python train.py --model="multi-label image tagger" --dataset="small renderings of single solids in any pose" --train_examples=395000 --image_size=32 --crop_scale_min=0.8 --horizontal_flip=false --rotation_deg=5 --arch="vit" --norm="layernorm" --norm_position="pre" --hidden_act="swiglu" --mlp_ratio=4 --head_dim=32 --fused_qkv=false --bias="all" --qk_norm=false --layer_scale_init=1.0 --parallel_block=false --dropout=0.1 --inner_norm=true --drop_path=0.15 --patch_size=[4, 4] --conv_stem=false --layers=12 --width=256 --positions="conv" --pooling="class_token" --num_labels=44 --init="kaiming_normal" --residual_init="scaled_by_depth" --optimizer="cautious_adamw" --learning_rate=0.00094 --beta1=0.95 --beta2=0.999 --eps=1e-08 --ema_decay=0.999 --max_steps=14200 --batch_size=64 --epochs=2.3 --lr_schedule="constant" --warmup_steps=280 --weight_decay=0.3
Rows from block 8 of a small multi-label image tagger, named by matrix and row number. Rows with one number belong to one neuron. Each number is 128 + 24 x the weight over its row's rms, rounded and kept within 0 to 255. All counts start at 0. Numbers have three digits each.
Before each neuron's rows are labels from the 100 images, of 14976, where the neuron reaches its largest size: "responds to" is what is common among them; "lies over" is the class under the peak. Only what is clearly more common there than usual is listed. The data: small renderings of single solids in any pose.
# gate: MLP gate (model.blocks.8.mlp.gate.weight, 1024x256), inputs 64-127
# fc1: MLP up (model.blocks.8.mlp.fc1.weight, 1024x256), inputs 64-127
# fc2: MLP down (model.blocks.8.mlp.fc2.weight, 256x1024, transposed), outputs 64-127

responds to: pink
lies over: solid
gate.42:114140058096137110146133123122131120160112082165124171128120153166145128118104129143116160150119106135142152130124117154099105152125114136133148116120089140108143092106145147107136183140108104
fc1.42:124118154163137164108121138117136113131158142104119063134136123109174118131136141130108139091120109120092099144137134093167140154134163105096104164135139153128135162168108083171122090122139168
fc2.42:183101086125139131131182126146076086142174138147126155132117084148136119122114099104138090139087118107125133114100146116120098155139130143115157129162110140142130128124120173120163208089119083

responds to: white
lies over: solid
gate.567:111106123157133094088126179092109120145137126143101175148108105150197146120093132056140119126141106148146169134119140121185110123140105148140132121123116157115147110119127144126109143078125138
fc1.567:144112094121129084085126166118130127150133141136137192135125117153169146136100115100124112109156142169176182098102118150140091127141105131129078115120130158116131096129160147134114137126128120
fc2.567:105130169104154116136168153120126150161150125139116126114139149127141110166143073121125117109100129107110139143081137073146116119119115163115153156121132104165133116101127118152121114140128117

responds to: blue; checkered
lies over: solid
gate.604:110122103145167121143129154136105120150085145157109173184141105164150130135114157150119105125121123076122111149144090182133153124105087151135075102140129152124151145130119130145181165085123095
fc1.604:172095148140134150143147115128128120131105158131120137130156083175123122153119148138116140117122136094120132177097080140113095146102101140148077069140137130147103157110152127157155154068118110
fc2.604:121127139108131102112150126117107117161156112107150115127139104125118143113104118134147088098145100111130109144104106090104102200145134128120083121117147137125113169103137135097159095133116152

responds to: grey
lies over: solid
gate.540:099124115094136085131150134112081102134135147099093134127117172138129072158122160127137136136121090100151129110096156115117095162125180146116138130107117127119150128124143147099138152153102135
fc1.540:136115116124142169118112157107152137140120124142115134126115122142136111149136111129143099124105153079138135145148078195155138125137085162095123153132149115111091140137119125083146121160156126
fc2.540:145136104081122125086108149136129133161178132117146154146096140098146159130153138132120094134128115152140146168135125113135141123134158106108127131124176150109157093188150145091125103164076114

responds to: pink
lies over: solid
gate.398:111128168101170118112128115127086116113172112121120135191072154151151146109122130142119117140123108099121146115106154136154110077137149122144122175154115144117137104132144160088084134113116119
fc1.398:122121148104139103130150130103089099108159093136128127162101139159185148122116123138107107110129097092139168120114138131140097091120159140159143172132079160097123110090108161080118144114126125
fc2.398:132121091085110110172084125091159129073134106086118143125149131112089116136172160182140127152140168155155132147125117156125122143093118123129126102112105123099117149104142116095168151127121100

responds to: grey
lies over: solid
gate.592:136121129155130115129172092150086091134111124165129166149108100144131128084119092130137124100080123055146117102147102130117091118121123137151107116112108126128154116108144160127143204130153108
fc1.592:127117139114169129119111142111140126117128135122141116143150147143163132163132171151116116150148134194120136148140135149139163162095082127121117143133122165134109136161115114108105044133127132
fc2.592:171087111162124117113204074161068117122129158153123149159121147148113154069112114134126145111077124099112077114158137093109116134138154146133113117147115120144143133128119124131116207096136086

responds to: black; sphere
lies over: solid
gate.274:117092140114143155123114090077103116074106152136121133154087136148169152106092106120112128108104109108097115127133173147155101125169146134160099138156144131104134107117134132141160162132144134
fc1.274:143122151118148141152141072128113145074106162102097141131089136144117131109118076136150125126080115136105107161143147137132095146109162144133135122144107117113121125144108100099146162127155135
fc2.274:136110146136135174124129105106122089090096138133137105148100125125173135084133141148120131108133127152091152158138178127143086142126089128188165152145125118138109106119110087123144146115126129

responds to: black; checkered; white
lies over: solid
gate.224:125101131144185122116109127123096105127129101158076143157131126143182124126102146129102129105123110130146133142147146123125117121115103139121091119153113184150132092113085113115135182107115105
fc1.224:112136084127086155151137144117173142136114160117165117106129155091057140118163107143155116151146145126108136111139119151133132158140136104147158151122120101096131144134158162146112091166129145
fc2.224:099109109130130180119115121071113136163127091166173090125115119146145099106094137072118152132114103085148139121140140135150125065137103130142156176123117152124161092107136118148116145084098164

responds to: dotted; striped
lies over: solid
gate.207:132125104126112093164123123117127093107151171143144174133143089154132090115132136134104132122140113122138134155128142098115121119078137144102121108148112147073173111127156167124163103157096121
fc1.207:181126102132118072137098121165117109062157149107156165111149057139152098128157146165097130109128110142166128164112108088115112148079139139092120105129094111098144149129145142132179123130113126
fc2.207:124108133102122114131165127133144095118113146145157129132109134175081109136095123141095134100120120113132125143101112134131150126135135137137101112109138166148088111158148152113106153155151142

responds to: blue
lies over: solid
gate.123:122167105120178120152127064170096120106107135142136169164083145117149139089147124160134129127171105130140140077110146136119116132153112151155103122188113109139107092165123166099089163161146103
fc1.123:127134139129090178124104132126124122160152127109129103113122098097110109126124150097165089113088124098099096139152131136141123100152148114129142110136157171177132143105090105151144129099101134
fc2.123:113133117096122142120125141100113115143154139093135162144083131092108112127108118128187146128120116120118142115110142085150134126134139142110151166141127143131144117126120133113122099151113122

responds to: dotted
lies over: solid
gate.69:100131139148141137146167128135116073124131138125152131120133141140187134115135116118107162149144130120102144111117149101132134163152125129123122147153132094124132097117113143142093122144139104
fc1.69:137139111120132123098115145124143198134114140157114128107112149111091179167145141143137103099115109104120095140139105161119152125119155128132094109091160178133130138132148121123134156131101138
fc2.69:116148081146122118131043132163157165085123178123116136122124208107127128127155126137125115134144121141128144145119130155135117115107119109122125108113114119134127137169143104105148143189162153

responds to: metallic; orange
lies over: solid
gate.68:104086138127108094108103129121095090136139121108127143144117146155155134157129117104086126143116116129092146170165091126155134129101145182129145163153120147123171163134097098116147126105086142
fc1.68:129106158108109100127092128140094089122143100147141128134105141140153132170134148126097125163114131140154135151161081122131146115112155154153145138151144110122151172146088110112143137099090143
fc2.68:120085158108133130154155151134153139145107125113120109149149149172070135139114133138111142162118113172146106155133121113160121166127098148070140130122129074118114143087187142120139182103159087

responds to: black
lies over: solid
gate.144:122072098193148155104138130125079106138118194138132156147119154120147179131112104091149120142154102159133122135183118117120124159094108117131117127135117151121168122129105117113100138115122111
fc1.144:128154114151106100158114101132183170139171131073151118138131127158090080113138139191124127115120165120099129159145105119123136139118124114082109098127105098102115185169143085099139114128153128
fc2.144:116157123135158109097124156136159148110144091128110118106139039156127130124125173101163089067114150084161099145161125149111099131147140111125164122097172117124128137086120157097133128095142150

responds to: black
lies over: solid
gate.168:109102116119147100143153150143101094096133122146101160131134159164112148146109132127146125159124129108140136149119148093119125112134134134125100135140090167129151121115136144125125138122076096
fc1.168:104085112141133141140169128143091115110090124154109129102112156136137160147074136129135147143155108115130106137164158046088119126114152132113147158154122124151146120093081109115155131136080124
fc2.168:106189155129115128162118114131149101086135100051116087135140120133099115098155166136142134141147141114138138131138140148164107101130082117195138090149166105097092136108127135149068129142130148

responds to: white
lies over: solid
gate.234:119141114125162100140124131141107093112173080162104139148144133146159157096151131132120101136142113115107139123125132096134134169095130149122125151137085178101133109119123178141098148112114141
fc1.234:097114107115097151117103131124184160158086150090134106113126151133099104157121131158137139137127113143174145127146117180145133073147131092114114137110144123092121115130156124105140124180139109
fc2.234:107115125079150114158146108122135140138111124164133141126130101126167120123130081139159162090133139118130107093111136116132148109129102158090123146116154140123139113120104144133137120141141146

responds to: dotted
lies over: solid
gate.137:137164174179144167126149118097122091184138148114161129120104122139141119075123112107098173132108153099114123116133158110121155110164154119147151118140164100134161109200088110153103146115114140
fc1.137:145119189150119138128122102114107121136116155109172136133100135140149127095133128107140221161088131124116134102121145112141130082171144120151124098117112105126160117175100121166104115095133140
fc2.137:149160155134126153102090142113115107153114078071111087133116137093134114153105124162119146121123112095114093138106111135121182109140128117151141092139131123129082133133114124141130134139172141

responds to: light from: behind the camera
lies over: solid
gate.35:130159115090176146126107111150135119143112130125118125144147152159147122130152131100112112141112122137152130091067109169099082096112112106126144102114102178146132129149139148122165172137139129
fc1.35:153173083086113109132102143172110118086152126144111137121135104109144154143166140148138096143151126124150112081117106173114139119144128138142128117134125147148157132161120139113181135142128116
fc2.35:149103100150109099108108139079132162076118107112126126156114117115112107133136167145133144079121142135140146129142127116153153129129125114099100111096128117090116139091176117086179105097125165

responds to: dotted
lies over: solid
gate.627:097148097140113090171168150126126126109146123094074148111152123148083132135120100114151092128137114102141144154169124120138131134092126143097114124119122178083147157140131113118157132124110146
fc1.627:153093110160128081113102134103098116139157136122200114145123114152144111122128139169083098109098141154108130140120098187125126127126103110120104121123129134123137139133169115132152125125145110
fc2.627:100134145118142149117120132106150142135169138158090124089119109120142132121172095080152106090102149115104132168117147110114116190109118122140159128096144135141125101123090136158109118132112176

responds to: dotted; bumpy ball
lies over: solid
gate.44:101098116169104111143127137120105085109136137116113154120117134138135136144148133103103131134119130111080139147172108140135121152091127156127117131129104125100183141118126129093112136083113107
fc1.44:129166109109114103146131133143134152111115119148122177120104109128091171143157105122131070139152138144111116127119075147110128167127145128120087106089118135147130156109117111087128143122157123
fc2.44:085166074125149128135121197095156148164180158118123135140158129114127147167114098113133078114160120126150130172151115144108138168105154114137102120103149139072134132121125142068144141137131113

responds to: grey
lies over: solid
gate.584:136132111146132155109169090164092101146109170169157137129113113159137132085135087141142146095075120062151118118120087121097112111125144104159130113114115119124131113129094167130130205157151139
fc1.584:110153165128117127138148095137096103142135114134111142124100107106114108075103104100150123101092090039110120097103141087133107098152154147144110113118132116131148119110148139126144205125131134
fc2.584:093154154115131122144100170092165138109131110124121117102134123116121125189137159152127111150176139176122166165108111150139145136105120108128140141101135145116140139128141103130134022148105153

responds to: pink
lies over: solid
gate.691:101122111114122089135113137139104132132153107145066144145116155106101149148128101106131080125152110095090091133143121132131130099137173177169104181146127122164150151130099130128125139099144130
fc1.691:097184107101144180093101124111168138132157150124143120143164103124164122174138139111092151131176148124173133122142101129127147104127080111114113125103145132125111095119146142137096156119146127
fc2.691:128107110184130104154106170093180124104170147142067160116158062110138129159136148095152075120169134135107103139143131085142128163143089142086113130150199141128157144125131129158134080070133105

responds to: black
lies over: solid
gate.636:118125173163136131147130142115128149119131179101122104134112125103112115173156136109139097149149170106098116092141123135178162125162157136114118139162154114143129161161124117106127067093149111
fc1.636:131126111128124116130164138142112114117138095174101144099143153124104165145147112125120119148100116123168123124102141131067104118117139104153154084112106099146117104082130153105138152121108095
fc2.636:140072143138129129094149134129156137158138180102126102141110154089110116148122117159145143126128146141100111151146114108175177163139151127101086140159146136119139165193122117148118073106145109

responds to: pink
lies over: solid
gate.391:145160159074145156123101083154118121087130133111115114133111171126111108130135123138155130167125164116178163119110154110112143121131143123124106126143127173133114095169126142098125149138119115
fc1.391:141106106156147117101142129095144147140083094166114130150140142137169157103109151181064119085134119131114145129130112178100162194122134141155123128142153121067113122088184150126146122125118152
fc2.391:156141174183178150115153111098121198128123079155117108139139114128146125124122168150128157149122159146120121150118129123120112097128101126153155145117133112129087134108145117161124154093118149

responds to: pink
lies over: solid
gate.238:127105113160133121119117114115077136085121115137135140127128103119113137135105119162113085120132132141157103136141158079101141130115135160115093178183136088122157125106136105104149137115123113
fc1.238:133136098142139113142124148170164164140120131105120147148155110137128145102105171165121131145116110129153142144134151137138113093142122107121146153127120112073134135129167134174157112117111112
fc2.238:158082127148106143132087164113165133087123136139146121155118098126110102145132179191147188095146141117139134129107141122115145106132131091173098120108137119100091133121154158153133153159121117

responds to: white
lies over: solid
gate.197:086096109140118106132117123129119129111123100140098126130156146163193125123151148116104142135149093100151112095143137150141114091157123137105156136130097148121168098069146165120171130092116107
fc1.197:126178144067097104125073129120143101091119132107130146107160130112129119135117135141086111143157115132152128120138116091145128184142117120110127157142145107101113103096107121131115129133143094
fc2.197:119138137135095144158131161122157113105143075130111108121127087079127099142109139125141122097151116109120107137136144055153129168149111109084169175134182126124174110081090105158133098136108155

responds to: dotted
lies over: solid
gate.196:136085124129102102176146128144086122128145138107119152151119125093124096108138099132121132117106163121100149144126110127149087141132142169135158169175101125117147170138110132130168131104128120
fc1.196:108158161178174178104111122119161115176129108144126122116166096158124142145102139120117079106176123163161135141128120174100143155095108102152129121086138134144112116085115125132114124151140136
fc2.196:146098115156130090102149176120112122108206063164133163130161103140108133133144125112180112143155147161121133198137139074129163137099115118119133139139152118105175144100095165168097091109099152

responds to: light from: behind the camera; sphere
lies over: solid
gate.214:094106132107135147138117127127151083187100116133116104160112151157140102151157143118075139159136119113156173164130124155116121080094107134112129113124116144138120126101127142090134175124120116
fc1.214:129129134066116131132123086126115092160116140108181133158101153129115115139101128144121191114137096116137163133080108158137123095127123146160096098141112139158107141161145123182103137166123130
fc2.214:131125109122139102121129094117188122151095135133141132119133142143105156133163124156126093094135123113131144161080114174126106227120161110152117109099111139106095147087125162104115098159153130

responds to: grey; white
lies over: solid
gate.344:112116116115117089134176128152083103152121126142093151125142154124131156131112079097120117122109091072119113125127106146134107123162140140135145127112116141145149115104132149133155176117127113
fc1.344:145165131132135147118049109138176168110139147089168105123090104126131104103175168164140145109135141174107133138112158105131132136126134102118108122128142105127110112164119107118102083158152157
fc2.344:189072114161091114102165121128143126109105164145127174098116123105102100124101137137147157114114142116116110143140117100153166142150117167102103116159155106144173155126115096173122112092108105

responds to: white
lies over: solid
gate.470:089135126125121127164128162121151182134136151137113149178108149097085135126105071119146106146122101140148094139172161071165135120151134111122112165140085116131145127142080143090174148105162131
fc1.470:092131112127147139148117112120169165121139165128081116124181141144151140157132091069140145173119077122156093137150134152132133150128091160108162138126108119157140125110152116134138163115134116
fc2.470:178109120094088162128097159186104107151163156096170160126195157137154159138151078122148136135189109148116151152126139121135116113101078118128086129116131150129140101110092131135104139125123165

responds to: blue
lies over: solid
gate.741:151134080128138136119076126104082116172162134121145151141123138119098163138122086125123106116131114075146120116127109160076106105137167116181111117133125129133164122145156134077149185136144109
fc1.741:117130150121097131154181085119127128150115149118119155167111102116097093146122094100147146119131148105131134110141141123135116077148146145095135174163140120164123125110152147158127112127118131
fc2.741:111163138096151147138098114105115130134113112117105188163125171138120180107150156100098113105115097113121151136131164150158111144151120119148105140120127134118130099127131104123112125107118157

responds to: dotted; black
lies over: solid
gate.248:137098131145131156094160082112080083140131138176117135150102130158164141101094096123095165080081103086101122170134123100084101127092165128148110135122127132118159108112120143118143197117132134
fc1.248:121164150148105144163156108138111139135101115121147127135118106111093112106125083118176123095121129040126091109138110125131120113150148141146141102112131092153120151113133132135154198154172137
fc2.248:089143157096128117107068138094147100118101110111146150097117113139160139127137149120123119125141112175141180142114111148161116111111099123128168104101106141110159133091126107132134081141097179

responds to: pink
lies over: solid
gate.180:127140138166151147138145122125099127130135122137093168153122131102151120132134100139143102107142106106137144119121106123118123158087117130129107135109141184091158134142115133083173141117114125
fc1.180:135085155110132117118123148148145148137192117123093116111146131131105113163153135110141139120107168154152100159084153126119116134155142119118118141143133100152114128132127113140183095114150105
fc2.180:129148114147125088132139161138104097134220107143112192133135132104114131136145081097129121179128093095119119113124130121128147154125137130112092088111099131147174114154154157118096121092128120

responds to: blue
lies over: solid
gate.51:091123150125126099154153116165103062115134141092152144153132119171145106114127141156082124133116121137098127145122089151134144134103128165121092140123132125136145117154146127133118148136165135
fc1.51:088125133114108071127164148150101123090110111135164152112117127147122099116128148132145073149146146136111119126129110100152137149115104145100122153101154132126151120113137136065106118134146113
fc2.51:147156199118132105129087131114126145134123103107133123110122068118075098154122136108133074149072160103148125133090131136162131119177139168114174149124167106173133113117137110106134135107135131

responds to: black; metallic
lies over: solid
gate.31:138119126124123146154140111145108148125128171145123135132113115131142147114131111122093061107123167126090151115127116133138112140099146155134123151185148127115116137130125116088168172126135105
fc1.31:125155105157136105144111166139168116138151086118126137117174146128130116153194142103138151150173125183154155141093126139104155141134090100123140095072080145144128130121104136139106076104124149
fc2.31:135097063150139133157112173129139150176183150170109153133131119123105139156135121092111084168148134138144166115131123139094153146137120115124109137169135152112115110145114167099119138074092099

responds to: spring
lies over: solid
gate.219:117092093134140156108087106126111140158155178134116168148104123141141135107095137138113131126138116117088092130136119130142142125148172149121096150173158141103197120160139130142096143123107100
fc1.219:116132102116161153095071119141118168094162139170153156150119102177167152139123130126156083140131171153107122123110122116137101139132164151132130166167160115079143124097109155114099154110107128
fc2.219:145142108106105156080102140166104139129147121101137099116154118142127148139147070118134116197112076085131130147153138097123160101145098115158156109145114102132106117121060120127155146145135155

responds to: light from: behind the camera; egg
lies over: solid
gate.671:099120157114144152152149114150126080178112162139130148183127152149114119142114118119098141161121130098112125103103114145143138067136123145153119112158131124154135130136133180148118155133130123
fc1.671:150121089163143153163075114114111111113129136125174141128090093103135116077149137152169116102152183158141117110113145119096095179132133096125113106144149140121137111132125119174129093174098125
fc2.671:129105109136161145129115160094126137167196118136140158164112158110109113130117067062123091105102123130102131150108145115142113119153152126106125159116191125148140094133153145146125155103118140

responds to: metallic
lies over: solid
gate.509:076159085156172096124120118091080118117137142157092209169084146115151155102141114099142113112159101119107124116120136149129112166148141146159147126141130127125157108142143161103119152105126128
fc1.509:191120168133118116120122118142130125123083129131115140130158120087078099161106135118118138104121107112161103121124155090139138088181151115123115116138183134143102118129075115141147125108156166
fc2.509:109158124119119115151069101113131135108172082128132149167076096102104095099134150137145174109101158134105134144104120120142128123115118147115144140123106098125150108134167122119139130148120116

responds to: blue
lies over: solid
gate.102:073172121125130128176145148117109133153136116141118124126103155139132122100147111135153124116153147152083129092159150147122090130144166123107129138082119164131180134129124109130098117148116139
fc1.102:146147097147132134140123147153130143076071125124137105095125140114109126092124147116160063147136128127101122098113139135133091152141089112136129125140136134160149158147136113090158141132137106
fc2.102:173130106110107112118071157101172150149195091121125123113104097102123108139127141139151146094142150111155121127089136129163110154160154114126151136106142114114110119118150128173123138131151114

responds to: black
lies over: solid
gate.602:100178119126137149131170089111111120122087154110122126135094128110170131092092087109107080117129125101120139113143154133168092122157130150114175153166166130149135102126132106115134146143138114
fc1.602:095130152106121093130125153125147113100107047125100139103156131140128176173170124109126102168164094123171153110138125181100119112137111119121126114094133115102132136093137162100106117122121148
fc2.602:154085092143147130148145161127139148155204136138118189117106129111132111141098112156124108145140173162092138102109122151125135141149136150100098150191170139128123124194138103120140127095133076

responds to: white
lies over: solid
gate.666:066157116103156118163111141158140152140106138132151115146101129137082146112101134147179074140117105088138105104124125177126152134158143148141121090120103165169147148138084122118170131188128143
fc1.666:137123128130121088149155109101126133126137109106124146142091094114134076140128144144163194088104128081109120135150122083125125119136119149086118159132145120141187150154165113162110125111131131
fc2.666:104170086105094114140132128145144098127175138096146120108108101124138145101125126104113091144100109139099101144124129110111137115152130143052112099140162105146148143160158096130114160159139119

responds to: blue
lies over: solid
gate.122:100123112066105108140138110144108120137112166112138163114077142133110107123097128121129134157143118106118129108137127098158150093180125183125140162194127100161136108128136146117093132165133095
fc1.122:117147102128137158131057110115124122107165125138146147122116110101145134088139152129114111097144124131114140082096157124105111169125136145142090155121154154137122081120158117163150144160109155
fc2.122:097135094153140141122168160084120141194153110141150137130141117129139121144057083117094095133183090154096149130087120117141116132147106117122111150119157116121149101090181102138121146110133118

responds to: white
lies over: solid
gate.61:148094120135150092092146120141078142120167135151115170148122111186152174139103098126151154109122116137118119149148101129123109113113137159130092147122118139130195137125167121123126166097114094
fc1.61:143107128129136058149133125160139131087157153142141159115145083165156165099155143121122125121137139159122146121114088131142107172105088152121103095124092124127122158148185133133148120114114090
fc2.61:147094123142108116147125156104150142122136108118102098098160124105136111152129165132131144124118129097107124125138147110113085145157107164098128123129106114174110148116165092150162132159092091

responds to: grey; black
lies over: solid
gate.241:130107129144114116149179101129078104136138142151114152147096109128114127091100096100129109087075124047107112124132110124142103113135142166141111130134131133141149132102145132119174229116124094
fc1.241:124122167149128161106190064141091073146090132140127131135109126152154111111108100149136168110100111082148118129113114107084073127118157117173146107114100094131132118117142153157126179156152137
fc2.241:086158140094144152138067168082165117109144108124106116113123128135158122169141161120102127162146104162126185166113132177149135123106115104120155134111112159101135111114141122106139074112096161

responds to: white
lies over: solid
gate.269:142122151129140153105145100159087099154166118160090145134116102144146126138082098145145128111086074083149097138166115143138122150124137147140126133119119152140158107122089102131153155121133094
fc1.269:155095099145124175100087105136125120176114116166123149129092123086101140138156136088153133118103109127141136120128136158113094141135108109128146123094129162168163089123087134120116135100105140
fc2.269:118095130094116121125061112128142136101158128089119162151130088149154111123117129095132176150104125149170112149151108128151101120136117162072103102120107117084156101118167133101171150095152089

responds to: metallic; sphere
lies over: solid
gate.254:121110173107162186119097111116151083198140145144113128135129123153167107152114117138096117129115130128160146098079091168139131145125152117157098097129141173102135130138131149143171124138136130
fc1.254:168149127107136108125137121159112146075131119126136115142132131139100127123120132168146111139089133111142093127149134131138140104124131146095138169160136144149122150144125096115109132136137112
fc2.254:146130087142101153146123120095122151108111170095119100122085079109109119115135153142121150153142102096089122139137164133135149106153146162136145098165105110121114125117096108141119148132108115

responds to: spring
lies over: solid
gate.544:129144133100139115150099135138150169116126123126116121123142159181129112151141130120144113157168115126180118080113121160141166082137163177117122108125138128129119145122142143092163148149106124
fc1.544:184146127097101143095171097145139116195152127127105127111143099132165133146106064135078181122141132120110147143113093112120116117114139125083129097134139125091126167137139134160108138156136131
fc2.544:186115146131108089106146124108107092126160121150137168091126111107136145134103102106122167096146115122130159148080116101146110147139130153096104131137174105121123171116174128169118077093106104

responds to: metallic
lies over: solid
gate.243:114101101140158094164113103118125096102140160132117188156090147131115104138166105121126131138149131101092142095119106157112123145151175180146095143143108119133152123137174179106110152124139086
fc1.243:110135115104145117104120131102155150141133138116126123108184160148138128146096124134134126111164118152144143129103134132082116178096157097108130158103126134111133131100123122097120137144120114
fc2.243:109135107128100085120134154131111171100127101119152056104118119126150116156131157166158135118110121116139120121110126117141139170121106131136129153115142140091097171098101145149130129141149158